config.yaml
questions_per_image: 4
encoder_layer_scale_init: 1.0
encoder_num_experts: 64
encoder_moe_every: 2
fusion_encoder_norm: "layernorm"
fusion_encoder_moe_every: 1
fusion_encoder_shared_expert: false
beta1: 0.9
grad_clip: 5.0
batch_size: 64
epochs: 2.3
Rows from block 3 of the fusion encoder of a small model that answers yes/no questions on an image's attributes, named by matrix and row number. Rows with one number within an expert belong to one neuron, the router's apart. Each number is 500 + 40 x the weight over its row's rms, rounded and kept within 0 to 999. All counts start at 0. Numbers have three digits each.
After each expert's rows are labels from the 100 texts, of 14976, where the router gives the expert most weight on average: "fires on" is the input token at the peak. Only what is clearly more common there than usual is listed. The data: streak pictures of flow and ridge fields. In brackets: how many of the 100.
# router: slot weights (fusion_encoder.blocks.3.mlp.router.weight, 16x192), inputs 128-191
# up: expert up (fusion_encoder.blocks.3.mlp.up, 8x192x192), inputs 128-191
# down: expert down (fusion_encoder.blocks.3.mlp.down, 8x192x192, transposed), outputs 128-191

# expert 2
router.4:476472568460562571435513524493586540478502534471422480492520481485548497591519524520371479391503448517547473492472439511448463508485459534455479502557474435453514529518530430557555491516438494
router.5:498429470559482483508510532534491478459473484508449524463493477547479421463462474497508533482479411458507492470406616480514528502464586470425582491525547511504533490447549512423488521490432501
up.4:556499436508441413488451402537452462577472515559558489549498489421515488458450475450557472566445553509510512503530483527509506518555519478530505512490510557491441456482423512465449454510502530
down.4:443495463471444529530617494559517475513515461598500447517606481465463502518471506397476477510445535517520491522495532541536532511488542502508540455546477446474477499524549470451509540430520495
up.5:440595467443494462469476528516412504552444507501472539440500537597488505555485448459519538498562493451430561451485505507541481472511506397529465591491484459458471474482494560458539488418479478
down.5:502458529471471576482511429485528501522447452548512485494561492482511488449497483486491490518484527483548480530483445479503577514509564531483499484539489522528466541497436497506470561531459485
up.6:524481524476489456481423449455560563567527486530434468477496528513553494529478509471534444534548601531484506500504437466476403474505450484455384458418512509474486533492476507465547519464535491
down.6:475487555507532563572525517485524493463494466460453557437532555584492511538528441461497523506534534564536430539450563511492469480437494483462465475533450531517437442531498486563451504522484512
up.7:476501471494488476467542427475564511490460555533469461505511456422542511510457433478480477576432528520437468428462462435491466516473449608489467418504509571475430442529471455486450468471453437
down.7:460478458516470488476451472512449507510513505532494449551523473474494489452500503430562514552518441459462461415550531491585473542456538502584553447500481513462435460405552469447526478443511546
up.8:553477451500447501451519465501455440530495531483504484559496464497441538498542543556481444500396546521540492594581486543499520492481511524481451413500455418470479548512460522578532541576455469
down.8:459500483522454484511488421461521477485551488496541467494487452438533502466473474523493437424468433564584470538485494467463487517426474532573532522589462484561447604476514510492509495504578488
up.9:536540440504532461504486503498453486520476486480463539448464488532431476485443523461550529515575497445482532446511517518511557501530517424513522565507539502534567468484512561426516456434525508
down.9:466511471514480567559626436515465519453490465541464450515566517449517526478530525485529472515437536494501483450482501498514517469496547524519486477545474478514451520556410453460484556486451575
up.10:516510465476497524504526415515489519468472455554462410567525472403518515454585503468512401535448493510532496590517540464489500500497491583465499417457485416513391412498504482508465524444465513
down.10:481485523463499464489433520471512517567490545455534553425423471558511473472503499567527588455555480476505499470489486507492535503492530429513490580530532517480603479533489552523415528556476498
up.11:470466449478421427542482510487493505518479472472468574502497464545509464442467436523491605512493517423424520446505518500416510523504561428460515523502479529540529518448480564514468505485472487
down.11:483479509509509530516493445495427485547513545527511481522490504456532469557495482432526378524389505558521512477447471554503458499512568612469491486508566504541432476575603453506490540487541515
up.12:534514563529492492494497608490516526504488465475496632480466486587495492533503496537477557473585475464506480449476527480463509492529550391447514549484498462489547507499479583552489538506490450
down.12:464556488483479478514527446527527475488476525550498434545557581409504522499472493384487395526391465529516499473525512497499517478474515554481539460509485502494463487511499472524548515438509515
up.13:458436546475431480491451568482501493559487459505493576418506505566546499482512454530507560530536527480519481464500504455429516484511536428493484543486500422537485487507461620537490525520492475
down.13:472550463534492504521456443549501455478515483544495401575479534449543502501476456411496460489461473513469511530540535481514517542463521574516530480478537490502450496513498453453516494404530486
fires on: "source" (34); "waves" (31); "spiral" (14)

# expert 6
router.12:481554458587513589490480495463408452425566497466465531478579411528439463527489511525441527475480464467550538576571501580483495495405474508535490525524496469528562511540517499524527509539484495
router.13:452530540467559602499541496472485544433490439505448521448628499491478484544532560522371513441459461545522515543555472479518453453454441510472482522490467479508517491599523505536550519493452436
up.4:473473472432471540511575480469509450525434539493478471475519506434486477544538532584437440514411511491447503506452445471484502396511439508427518468454492498481461425544463449495493467449487402
down.4:472510453481497486503484416525454492481535485504538474524487458513513514489548470522478442546506469504531466502460502474522491570494562502521520490556506506490498430448539448513471499497556553
up.5:509515522500509527474577474473468461488487504520508465531522520455576527486409439531469413489458508563451463453487499498466467516513380543525575445506509576540461503524492471497480520515502463
down.5:517522518407477438552444551438498453521465520600535551503422544535416470402576532533465533531480480485510482526491506512518575470470583424445521493588515504493484515457459447548555527475544460
up.6:556468550507542469499407544485534510526559506465501551450490492558518479457471496573499583508560468457527438505455534463486479487504546450416500549512506540469563509472504518527475527533523512
down.6:501562479499456491533559415487501487429515569535474422564538568454491539544447479427507464525464508523528535474471549536506529514459483547555556476493524484501429490557493450531497492430455452
up.7:490507546497478558510555489499535509440529519518523512509548523464519467557455468550435442435427505533448466478509501526450493515600463583492544485552504560490438464539495483516457504486488523
down.7:506449497488554431531478539457506508552501463500536578484436516530489529446555537566478526522512474465447469529448507533509552465480586431468551552574435516473554479467498530529476588511514483
up.8:476513518505449551505584455521526519457509538480504500519511521469544534574467452505463416462467494518469494440512485514477522489547469549538504486511499578463437496578478458519450481489471516
down.8:471486500460552432543461582489510510517480500466491607529456519544478492437561505539456548545504499455476442507472528485447515514489613442493481541550479497461489510436466532483505510529478511
up.9:548524456462537475536462465459416484453547544526437553487541479480467519450497454538527528496509501440472525575496472507466535497494462497544573424521572405614522534537455484436474487427492519
down.9:509491578523388535442546520519504538570518514561510440481581466542464513433448492398489463520481485554508448486501475460501572426480558504496468465513541494488470453474496515498440513437502454
up.10:498502458488546520525414455373439481444438437565446536498497499532456590502543488452511467553478501427460476516440489362512501476565501445527488528501516460515507429428497531487485546412483439
down.10:484398477564483543541512473525523463516530526473489444515592442478518469464534449525496481541492447507503496510473480529520470536434564497469461485490445532493529501542530393493472537463594535
up.11:562516433407464502531469449512443470527465479513537483539528524403470503528426462430483490558448557481425483532456470459462521432511552496522426467508465509466472519518459450529437547444458459
down.11:502475484512496507505521442482531495528501469547508424579534491423492534472478484459533483521440493510551420483475567535577493496498536559528574469556518517445425509495509460517515517448563494
up.12:538512486492478465526506431480428461546495476545490449455487492503421593534521526534481466485478575501512524502437545466447479473471478464519478444424495524537509513477509494455493472446514505
down.12:553572456496435514448474498515547508530490466561581542507525449446500507494545470503524442395463465493506452521538511429506428542486483485522483492484425508449503474452472511465543441505442452
up.13:527489498474560441458424557500483536493559525471525569440465501541504510481490486587519525545572521473564481544489561507471502496497538481475452517533505532448563500463452579491468501526497503
down.13:493574497516503478502561461526544504405463535503503482572575606410461555549479516438527484508457510559484550513456559546570550478474516541554551473495506472554457473536539470461526511435450496
fires on: "fine streaks" (100)

# expert 0
router.0:436545536470506622520552473496468491416540430468444508447575469505497470528540574522429505462462489556542543534532451487509500479446520496508441547502456476466540510593545491491551534540492481
router.1:425529506500523614502532470551501492432533466441417514470602485523462495547511549543434496453459502555516595508513464517503501450440525500524435530500481476487523504596565507516544518547484488
up.4:509506483523541505472562474521501535509536566463464550554427441486504539476495483605479477427471485563505492522523469576512515495525409584559489489547551509513542542550482457484508494590487466
down.4:493482541481456373543477505485505513569477536556529494513467571535474496487482542542566502508510509498533453500581519569553536466490588462527558518507519521530450504444521538478532481495460559
up.5:514482583443489493495427460552511480532461475528452487449465482540520490526434475445470536526503479431500524514462476424521506499525629471474425512504477547474482538525519523503464464458494503
down.5:452535499537528534508426468473518502457473490510473454482559448460515509484457496471498469498467433516521513519431501542566490550509453530559551421466511480466443464472520472486504434476472458
up.6:454483535445504534494497536513547556510499449563489624435493479581467483528543538528481533488494545517511482522396472428526489483529537460475399570573479478529536490482456539507468511451502450
down.6:535494434553524482490496503493494525524523510531492480570517504479509493503474467498524495549538404479512560486509504499547547567571526562505461462502497491509455485471499459459510484457552524
up.7:481513505486538530513389527489466492465516505498473481448487519508521544462524493541531550535570507397478458564509514468543517512457483465431492525462508481487528500453537576446544481481500484
down.7:561570438529441462499541472507475495481513498476472452566555508478452494557470510455512461474511478469504530487478563544495494521453495536494554515570478501542433496564470460516499490487470494
up.8:515485532470543507535411525482477493482489516491475552477481543511539541440583500546477586507541465392509470539439516463571493478478448462473491540501459528496579484416549506455536479507529483
down.8:555541437583467464441500508482475467480485474505453444546426498474458476469497548441582426495494528573504583488550532539499475504568495520530560480492516488478471534515484472504469451451437456
up.9:533509503446511527449543450488467486463525533448474513475531503458442547546451515592469431458482501540492528450523466566403494457525428540468549471575502533528516504547518443518533514565514484
down.9:534484570519501508562477562504489537530498527524522572448463507547501481439542532555566523542527535492492464452516496542474507445448572493512538549467509536498482433406494496479519540516471493
up.10:491560503511490527458562478502495541496470513446508521510555502494525507569489476550481436456461493569470531487587471506416484478561435535514484474509477494481478547545484461533466477569508512
down.10:503480531497491452550479496500440501487511473496546553446475573567498508431523548548505495478483517410487420470477522528505530474452586429479557560468525469530507530450480585447469612482529498
up.11:511448494455551539494454493529520489503520561587481527437543478472528531505490503504435517502487481487531505502515450459491519489417503422481462489555475538491544510536496430455522483453494465
down.11:529513446530492535516520447487486499413502513531495462590490478476474526505477496430495458553430426540465441509465527542569543524505538568482608410513545470491460440499433451509512505444502482
up.12:518525570498523535514605505464506519468508523452509500515511541489452537553427536531472471459448499573486535484519528541392461508552470540562509448578483579472484549528506419543462502583503504
down.12:535548539494517487525433534497486498521520547599472587438440568485487479370516559543528541476506583431439484510513561479529507468524582440531534544484542540526510415494583537454506542526485491
up.13:503515500479570516503439531493508528505532488538451543454481535541517523484536473462470537540571479372523530527486470439539467490448474444464447521447502520442545484461505551478539475490492502
down.13:533593440490410495436478448493508585497510497494468457534446521494482481552460527448487481473473468520557481460455537540546520475523516618546499526580529512497501533516488484534459450436453471
fires on: "high contrast" (46); "turbulent" (17)

# expert 7
router.14:464581529456555602505525476583532569454515516490455519468575476490516496552471575527445495474496504491547567568495422484510528462534535506507425516543454465522516497602451480474487521533486495
router.15:500583473517563583539543484526455461460567521483462533442537460518513508550435529549445505499482501494556584526566433555465478496543512511520491527556494516469539499574508511476472492530496476
up.4:523536490468439440527467480535519466542497500577494465515545497481516524522396513469506587556387512456491467508467442423483486506519554464527458529542475534476543534494419457501412496465501535
down.4:492463523517526461522515471484467479536537504548534500509536475447534566461509513461507478538443502499468508499478567493520496507523528558552548446498446521486461493470500503523560530454502497
up.5:479467524465470529450560481541503504471449506558529476510541474427529501515455513494432429488412508503410468505477426482461470499526463568484448442543520502466459490510494481521491484504454471
down.5:486486494527529465528477499497478468496529439494509526537474468515444472450488495477537500496425441465468479464505522483589571542536567494521573516466502498507497470418454465450481560516545516
up.6:563505492572518503408522587490468485528534483520513516510473437460470520517518517531495485499512486462475595540546476634521515561495493512530462535504501421485511556475517493538509481541504524
down.6:518503481486523498598478514497565545504479520486411532453501585548465544534531453528498544460543532442485435524473451535464559488445554461534434553473473479540524533481532569472487575548543524
up.7:523504501460487509537460459466503494468426452584497581493493510446419529538516531516477491510448539519451453540461443408458557461515462467508475462509459505467459439511575506461492498427501482
down.7:490551484634475487494483439537525486492534493515523476502492482494472520482483563488493509485385450553574472496507525543592493560499567518495520507535518493448518543487452470518554510478542546
up.8:477473573539533610502473509506424528502521485482500566493564470540550505497526519542402527498540576518539510508533468521493568502501490471535477503443507425524515558543540495541524488561465486
down.8:495431517505493444532468562457449551573497559472524464417572400565505501536547464488495500516535544523438484530495424494470477477494517495493431515525474481516524465443506542560561511538462516
up.9:529467475558520488494388555494470490551530475499545478517453497498474478441586514513494471498537553387532455568536525505485505564488470482496517463440484410476523467470496519455548465507487537
down.9:493589513445511545489472507442458506511485493491432548488512483518540525554466501494505518504516521542485534504457481465445576441442551474500512571427467441507523479515512564544446499483404465
up.10:505472505475545520496516543434548548498481449512499538447560469540522538492536512519477518485578582496495442435555463433469560470465485434545512519497498457470435456528481555566513573484458478
down.10:524485505508469453404496513467440532519535438448563552501528475445450484527534461551454552518445475508468512556520516478527418518483502468516414576529545536548526504482514472488506502478545483
up.11:510502525467479483487525477450576553504478450467406513513462494487515569541490448548486498556483543542464456522451482428472443456550485453456543507475430528481504522490598511456482503495542451
down.11:470563440410522489589479485502501504488549570520499433458558518503468542539466498482475480494538538518475490504462494529479439423496492500534526517491533609481439509453522449496593441487497437
up.12:500520452476494557522464408549505416458509472516572505537495532489506543528427556414492562558527579483417476489488485540532517511503513530502459522486474538454526488518480471459522554542535491
down.12:487509486506495480524495446505474518478457467555447490529500401467496458506460526545504447489449506434480460519470527515465467476512578547544516511512420540464513536462519428568582528488504521
up.13:546534489442477462488464464546524496529493500585553531466468524496543527502421445487504567563445476471441490468429488466485454524555542497487439521540441580468513500488439471509420470428487526
down.13:574499484441488523452496403522497574549478495527488380583525475427441496521472475427510525468455485514528491475486513483547480510520561590542494476490471506527479508459538486517518528443553486
fires on: "fine streaks" (100)

# expert 5
router.10:509494523433511453454537510484466515534519521468494460518493530454480573529459498524472444405466563530492477489599482479453439487537452590543511557540472573471497518495557456480525457532540501
router.11:484514502522490477423478501489448515515510470486615461494498525535430535497497478542494471446505542557467446512567565570454511517427455533487521487474517457506448542514501511566580462560463489
up.4:500475535456530512497446581534529497507458531494430527465526497521517523512556568497477554535512385452452549530522501472527499471433523491449506532483517415495538515465545478409569523511448495
down.4:475516451498444434484535445461483496550523557500582506516426571440482532477499506483493460460501479505492458506496473492441526479442469506546484457484522456498448539533449492482531511498534530
up.5:491504456511534546527477566509457438516521471463440522473518450551489450520495559586421581501481464473525511494504464482521511479485570488386450515559537547567592462513511497489483523464484432
down.5:509558488489434507489501430528535441484536456531502497517582436521476516446569505504456463590453457494453488537472457538571525512475372481545458562466500522450485527484524433548519525479500483
up.6:508552551465525470475492537474490562492470512462497500416414521509477465511491440454524512452553514525461469430502489501471482500519479500491509483441544474496453454448644533423508515489478508
down.6:496533443569474565489533456524503486438492516542427427552564443449477531501491510473475501535460444501533551496532594528572508538456519561509574446530504517510462471540544457496510484411487484
up.7:456424558486567505501489557513515549469399446594503524477475470521503455530497512499495494515566475475466527501462497531532440360459531523490502530467540511512507452548500508476553516494533478
down.7:564475448502497528483516443413521474537549487520535454459482472482468441505481496528503512515461431476588491474498434543533490526462565535523510531603477434437493524531525476505545501481542467
up.8:545472538456474486477519500454518507529431532502483504476513429466557485392511477529535447532463481463528510444432412488461521484533505509494433525508514533503550525462541491529412568497496500
down.8:451504570591555570544533542484525511398493509462502494517482574505533483485503474432524480465548404519440492492594470540597468491529489493495502516452504531476498458559543524435455538467516528
up.9:544508491508473478460374491553525468548496533443516531486509470511514533408496523535545558538494506416546504505483451464514506458454599461521487542496514486499530509437571506487529539506506524
down.9:494509605477523471497524496520517504506475545503465445537450601467516533486508467478518479467539481595487577445517506518469458439459372507473532522419490509520506517439566485485531516499478543
up.10:411461450446490502525460544496414533469543496491443519470444426534494486518531489518465521525559529481547493540500484494511534415536520432495487557489505529541479467486510488467464537504508501
down.10:563467551498499450445506471450559432469464577459547560480461518478445479462437478501451464457485499504459451468500568488468459521441499494534492489525507517466579501538439505488442447534503523
up.11:511484508480440436509402518547472437564472476582532506509445508508523490428521508475433487570530502494463498532513444485497566525517540481490398478473506450500515535481436491466501547493506488
down.11:504457574498481477470560487527539506522468494388525535460452539537509495499482476548503511484524440503532502443502478487462441521510501520471466517521447499507570530501521557466518521607601490
up.12:509539535513491499515498509480520527494495532479551481457456535555509486522475509438523503459492494528510529461516508509486470503534480512471456462505510531454508528449628497467496483494498538
down.12:481496460534502585466500468500451512480451501536422419534522505495477511509531488450558533494504479467527496527556525496591504514442490477521587462477504485517474492473540485474489471424463558
up.13:469474494496507572547563552539466488452485463440462570395549490554464436538529541530453516523448475511484506472469460510511509420437547452469429552499501551531608510518510507467508506555490459
down.13:566521524497495435483500522556532545556507552499607463467445530522498509409521550505504517512506482517464497535528397496505438521492507456481389576498442445501568591436469517518546458526500540
fires on: "high contrast" (100)

# expert 3
router.6:497511492474472564527445526558420467454499458509515515517559450510412466491516575521463531544538431460538512555455478533511594488504569455523468486490512467545521482485501528520564544479535501
router.7:495552529480519590428562512483545512423518471484501486492510510511524458592530493529468495404485413513533526496488482532460458545485475533493554499550459450503502544556512456511572512530448577
up.4:532472526492544476450476562422503480516522540477522589444473514554522490456560493588591502497508468503558536550491554561464444513495500457475537532538467461473509562449470596516451511544458529
down.4:502567435513462505511424454526539530508550539549552482595466557438472512461514522429493484504479550474452506489475558541523532525503497559496521495485503430459441499488434444522477439436493438
up.5:471489552443482539496552472510543517487486480520480369549552515434508510601472497454477431430460510577470512489486482501491510497475450589492503455533498500496435481570502406492545503496518492
down.5:487456494513475456519446594491500499527514471478537580460429442577493504425556528552506589500553435403470491518497504497516532492489564392485502557498475484521493503437481560497517513512516510
up.6:492489543463531482400462449432555550535559517544484459455404471496481497506494518498484447509425553568506472514552437508405383525517506519517494547482474536508507638500421515484477497584509517
down.6:509520488537519553561426514549483476475522429521545510503517523493513484522548548488477523478567492497509497508473532484509494527541505508486510487515402468459478491497488512470443420480479516
up.7:462496526492516498424470518485477469607434516561465531493457516518503535466528442553553519574416574477473474522487424475444401495446484440436473485485440506492463488387436577528474485453522467
down.7:464465553497568587505543531471477514498501464478454511524515527504517438537550456525492505533450524466503470499529498514483444480545473488545503440486527570441495489483498544480546507499504537
up.8:572477497495485474461459487457535500573475466511504496495524476534551544434504424464521472517550558509453560463518422512447487467477503489416344499472512474428478556453426475431477504506494502
down.8:499479470556507520532548508501495481460512423503454524517597499512452491542512500461511486577527484614479412564461548465510430462495485485524502562484504521461451427479552545462523532523502522
up.9:506476480466495459472510443527521496559473487491525411500524492375463476521498507456473420569455576548536507546545453514452545560553472498485366513463498480472471536493505478515537506532510493
down.9:494481514479503516516528487484509543458525395502422507456603436499474519531504469469513434438519559545497430526444460470508457430557456532541457495502523467561488569527536507497464516487573520
up.10:532520503484479512467487514462525468485509454482462581411485496533522470484512506600549533506506506487549523545527507552480516496498530465485541530485478442457523541541455596490463474529479537
down.10:538564521501468437538456454535471503527561459567547473568492568476449466485552515453524519495491522449522579544557553539535552539449478516488491458494476531542487543438458544502464458453502475
up.11:500489546404470396471512476504503494523486506545516470443445472430521495510432498509480467485508603505484496530520399504449456459508496443441359510533426535488535524448454503445459503510527530
down.11:527431509478519579522444494488495557515486501462400562467515434562512448565524475553478534470464535466526455431455513519464536430519558483473531537443526495501570513516486538509511570507492505
up.12:492504565383476468489448513528550502532500460473506512432481500511505519490526524466505529492507609447426489494514433495445483439539523468510404550512426532466468511492469490464478491464505504
down.12:469472484518540563520497549493540500519506469445416555387554447523506540541545486525509560509530471489464439477463519518540472400490492474473534588464455441493570530522539533463492549529520514
up.13:501531540474492496440486568416502482515479486516543614423483520559524464500451494585576518478499472510524490516497540518457454500503508482474519514512449483512515542446469575526459501532511537
down.13:496561441525448493536440473496499468526554520540558429534512559450467486489532519447513504486505521472475570464543547496573579530494507541529473493465488493560466454426544471519499492451474464
fires on: "whorl" (29); "spiral" (27); "saddle" (16)

# expert 1
router.2:582553497501444552515541477584472451484547510488525524477450495497453489536527515522477502517483412535510552562483458527487556560531554500548485523519529476551517535549506444500516539538499555
router.3:496518468517469550525526540532466431490531517512482527482493485551455506573504506536515524512473381433509509475450509554451577526454566498525568519574554546561507484521533457504587547503492503
up.4:489415520479552475449474497477493504554474491453520491483495513538512462535506512511466535470573484536521517518501438487457482506511446488527470523452446487448612591467529554540501469623533469
down.4:512439533504526486506469505462482472511447483558368470579536487473552503466451542475456449513471534481497447551546515476513489420490512545501537434504498460469413509438438519517442515437465475
up.5:494456548473532483476442519504502492461536478456536570444536473578470461436532535599533534439499495479533455561494510519516480520443524483504473542492488465466576551476509549506540535526548496
down.5:503516554497495539528555445512453524428459543500417482503543538474503513553540477501443464491486514547471419454480503503443460468502501514457569477511490489458509525509483412483507464487416520
up.6:479525540462574538490492590477482538496478509430453555446527502546549521558515509587502526425534478532473478480520489520437477471471476488485521544514427478494497541519565549536534532589503434
down.6:514520406560498498474447451523471483504502495534504432544492545449533534488503503445521442513498469494565520507529557497556499544499447540575541445438488463487447493450394465531497470439522485
up.7:448490523466520441470483515495477521552480532520532478489568519490542540470538538528469486519468562500526509524602385510471424496498479433502445536436409502438509594528453536556533534473502538
down.7:503481530419460550528561534529509489460544566459441556554500469496537596569504455495520500465518535539558420510490482464454500498464443471606565495454522447484470487521478550527574562537520496
up.8:423527540405562510503523557455528537483478534440447541434524477538533548509497470545485524410547512529489492458519477535396476435486463479498509555504442469467531574522506543536518512570517473
down.8:536546427537528472441425436508485512500513423546524420517485527459506494431540517428511485517499468522473529473490552496571461599495460513594554460442521529509444473434448494499487464462524522
up.9:488463498507468541530568462518569573454515518540489401521546474421512508535539548471444429480417489510516483508484516487506486540482508580446505412529498479488414473540512392503501523441448455
down.9:524455497496558479468419520491479468540487471511560539453427436562487494496527511520506568494557389489482518490465499490526508539533506480535486575493489497505508505434498520469537476528545523
up.10:447482548420591523467541553460518517486493541427478590454559503525509510498554515581465525451506477510518467519521497485446533478456488473535494508507451457464512564533518513560551561518523462
down.10:502479468559502429450453430508514498543489479532491442563465519393529486479465525451526437460495451485537511506515557533511476563517466543517546479473470431512476546419499459500473455426477521
up.11:509406546531484498468466492533536472471524486457499511509505537514512499487539508525517537483500526533444506489538513554493514509526530583541501520493483571453563566467541504536438467591489548
down.11:473545513516548490515524538528451453428445562497448505537497436492556509526488445521511449524516546539526462535548533485484465468543501568516575472578517552436453444453479566482479498496502509
up.12:420402506484534498495533514450505517578469474495502496459509538535495444489496529518474559501478526541507497507546408462525454507483511531538443500460466562451559526520520451548455437559544501
down.12:483453544447436557452538528551508523489471457519464507526550501486495455483515486557547468524472540477548434469463516518447508447501510486458520497499456466497529445525505530511473503508415534
up.13:448507570452545541475503548456498552463473514436492578419526519573535504517508484536474507449535472497510492478488512469445487424481465461484504519494482480467524566522543535493499478539509470
down.13:518542406569514460487489417496504497506512475559536423545474505461522551478520506424525430508477482480534514509487538516603516565481450553559562443455511520482473501477410482531482425385486502
fires on: "turbulent" (25); "whorl" (24); "pair of whorls" (15); "saddle" (13)

# expert 4
router.8:528454495574566501455454494384510514443492499502481544511482489508502518425485474521550535491525397476541520480497587509493440473470519470476606509509548484501562481478487533483496516527502522
router.9:516450520586580463492458520454504526482488513523494540512481489531526551430477499506551517500522410458511471495477575476544412485461522488458562536469549471509520498419525534459475509532508532
up.4:467509573504480502469590490464512492501442524424517535507492558462509509498431398580559432449429493559470490485483506499459454472558410486518498558479444550461490575535481530512444482593531511
down.4:494508437499528480576427549474534456472485457463526563472465523570471506463493409559507611491540444420523488509504502496509559537473564436501477514525535503487489506508487508521575491526418502
up.5:549547420535453437483452507483407479523522541467489558525494469445433487403482496513547510539489527440563572537565540564461471498514475439520512475480483441543530533514494572472493436516462541
down.5:420548464440456531590489474527474497482525486480403441506549542453528500546461504461508434460434491527429522480413499518529540468514541533458537504527456405505470502536558476471512550457494514
up.6:538493510465527494489451562482488456555521478451503620426461437539514498437523555564470540484579497415522482500502485507527457463546506398455482608507515500489538526484516553456481513489503490
down.6:441483436468496538490573463520495557504498452516488459522571526467494500475485496462531411489418570544520486534526475443482518465479463543500532409460467512518475512522464528516554499441481488
up.7:528492451483465429504419528462421488530501516486490564498499457531465494404456483532526518529530550417516554537547557518474516521497464444511500540458481461567524505480486604457485470518505510
down.7:411537442500443564512538430540473502451505498545461438578601554404511547538494470433463410519407532552446539492491482468534539468489529553539552439545456512510445471515508459510494471446467513
up.8:513451480504490493498487495496455566526524459555447426485494521496472475560587513497452530526475517611484515522530451494504559539505508582464473429530444439477474505470487423569494475498478455
down.8:531475516476520577444507504513477487527499525473502533459461419456489537521560486491498460441480434480554584541584553463500455464476557456561513471543395516500479512501484491499513421472530485
up.9:487513533418442400477479516491526474543441522542498485519521535517478503517473468480463484512444515521449482463478452508474497454550487540457458473503515493425407430458421432550503490494472474
down.9:467515423533410482541450481511468495517498531559462472514510468475496555484510490467432526524498478469556525566567581560525485546423544513535540486548495561456510443552466433466492456511501458
up.10:551493463528451425473473394505428431544474481518571472551504504427439503443453486454540456590450566484484528498508477529489549544523522502544492513493539519532422473486446480492476455492436513
down.10:477494471521481479497491455516517487517506459557541422569595443447468522449509508450473462516437492474522493521486525512592534534510539545518559446513495525486455489476494430486500544424554482
up.11:539477450463525403448449490464480507552456536509486576412516477478515506483473455558508509541438546544514500542518469497435452433487487482569468526467469513485509538483437529509465518498521391
down.11:416514512493405492547496483506491512516494422522455507562526472512459533478496431469527464514512460475515496501493478550546450498460567463528516491482503490469508543567590483456516526500427500
up.12:506467451436567465439458538489506462566499547487528552430468542530527493516526413526491524498541590455527538439522432516459476497504527527485427514450408562450494537513452556532480528530509471
down.12:433480437593447519551441477505496470497507445505444475523489408537533495459478465551463462543501487488565451566499598448519496569437530508517498485595519507465520422475575488511503526465525521
up.13:503507517473506488525544488541485499517486503525533438522575511436524490501460490547489397569460483556489457527508548484482495494527444598583515488479503522489493507549520511519408480491510477
down.13:455519483485544454549480499530508506512559522440574506480491524531450531496442509538457540467496446443578587499491521516485573534502562517463492508579483551537522442510438492486484473550527453
fires on: "saddle" (40); "whorl" (31); "waves" (16)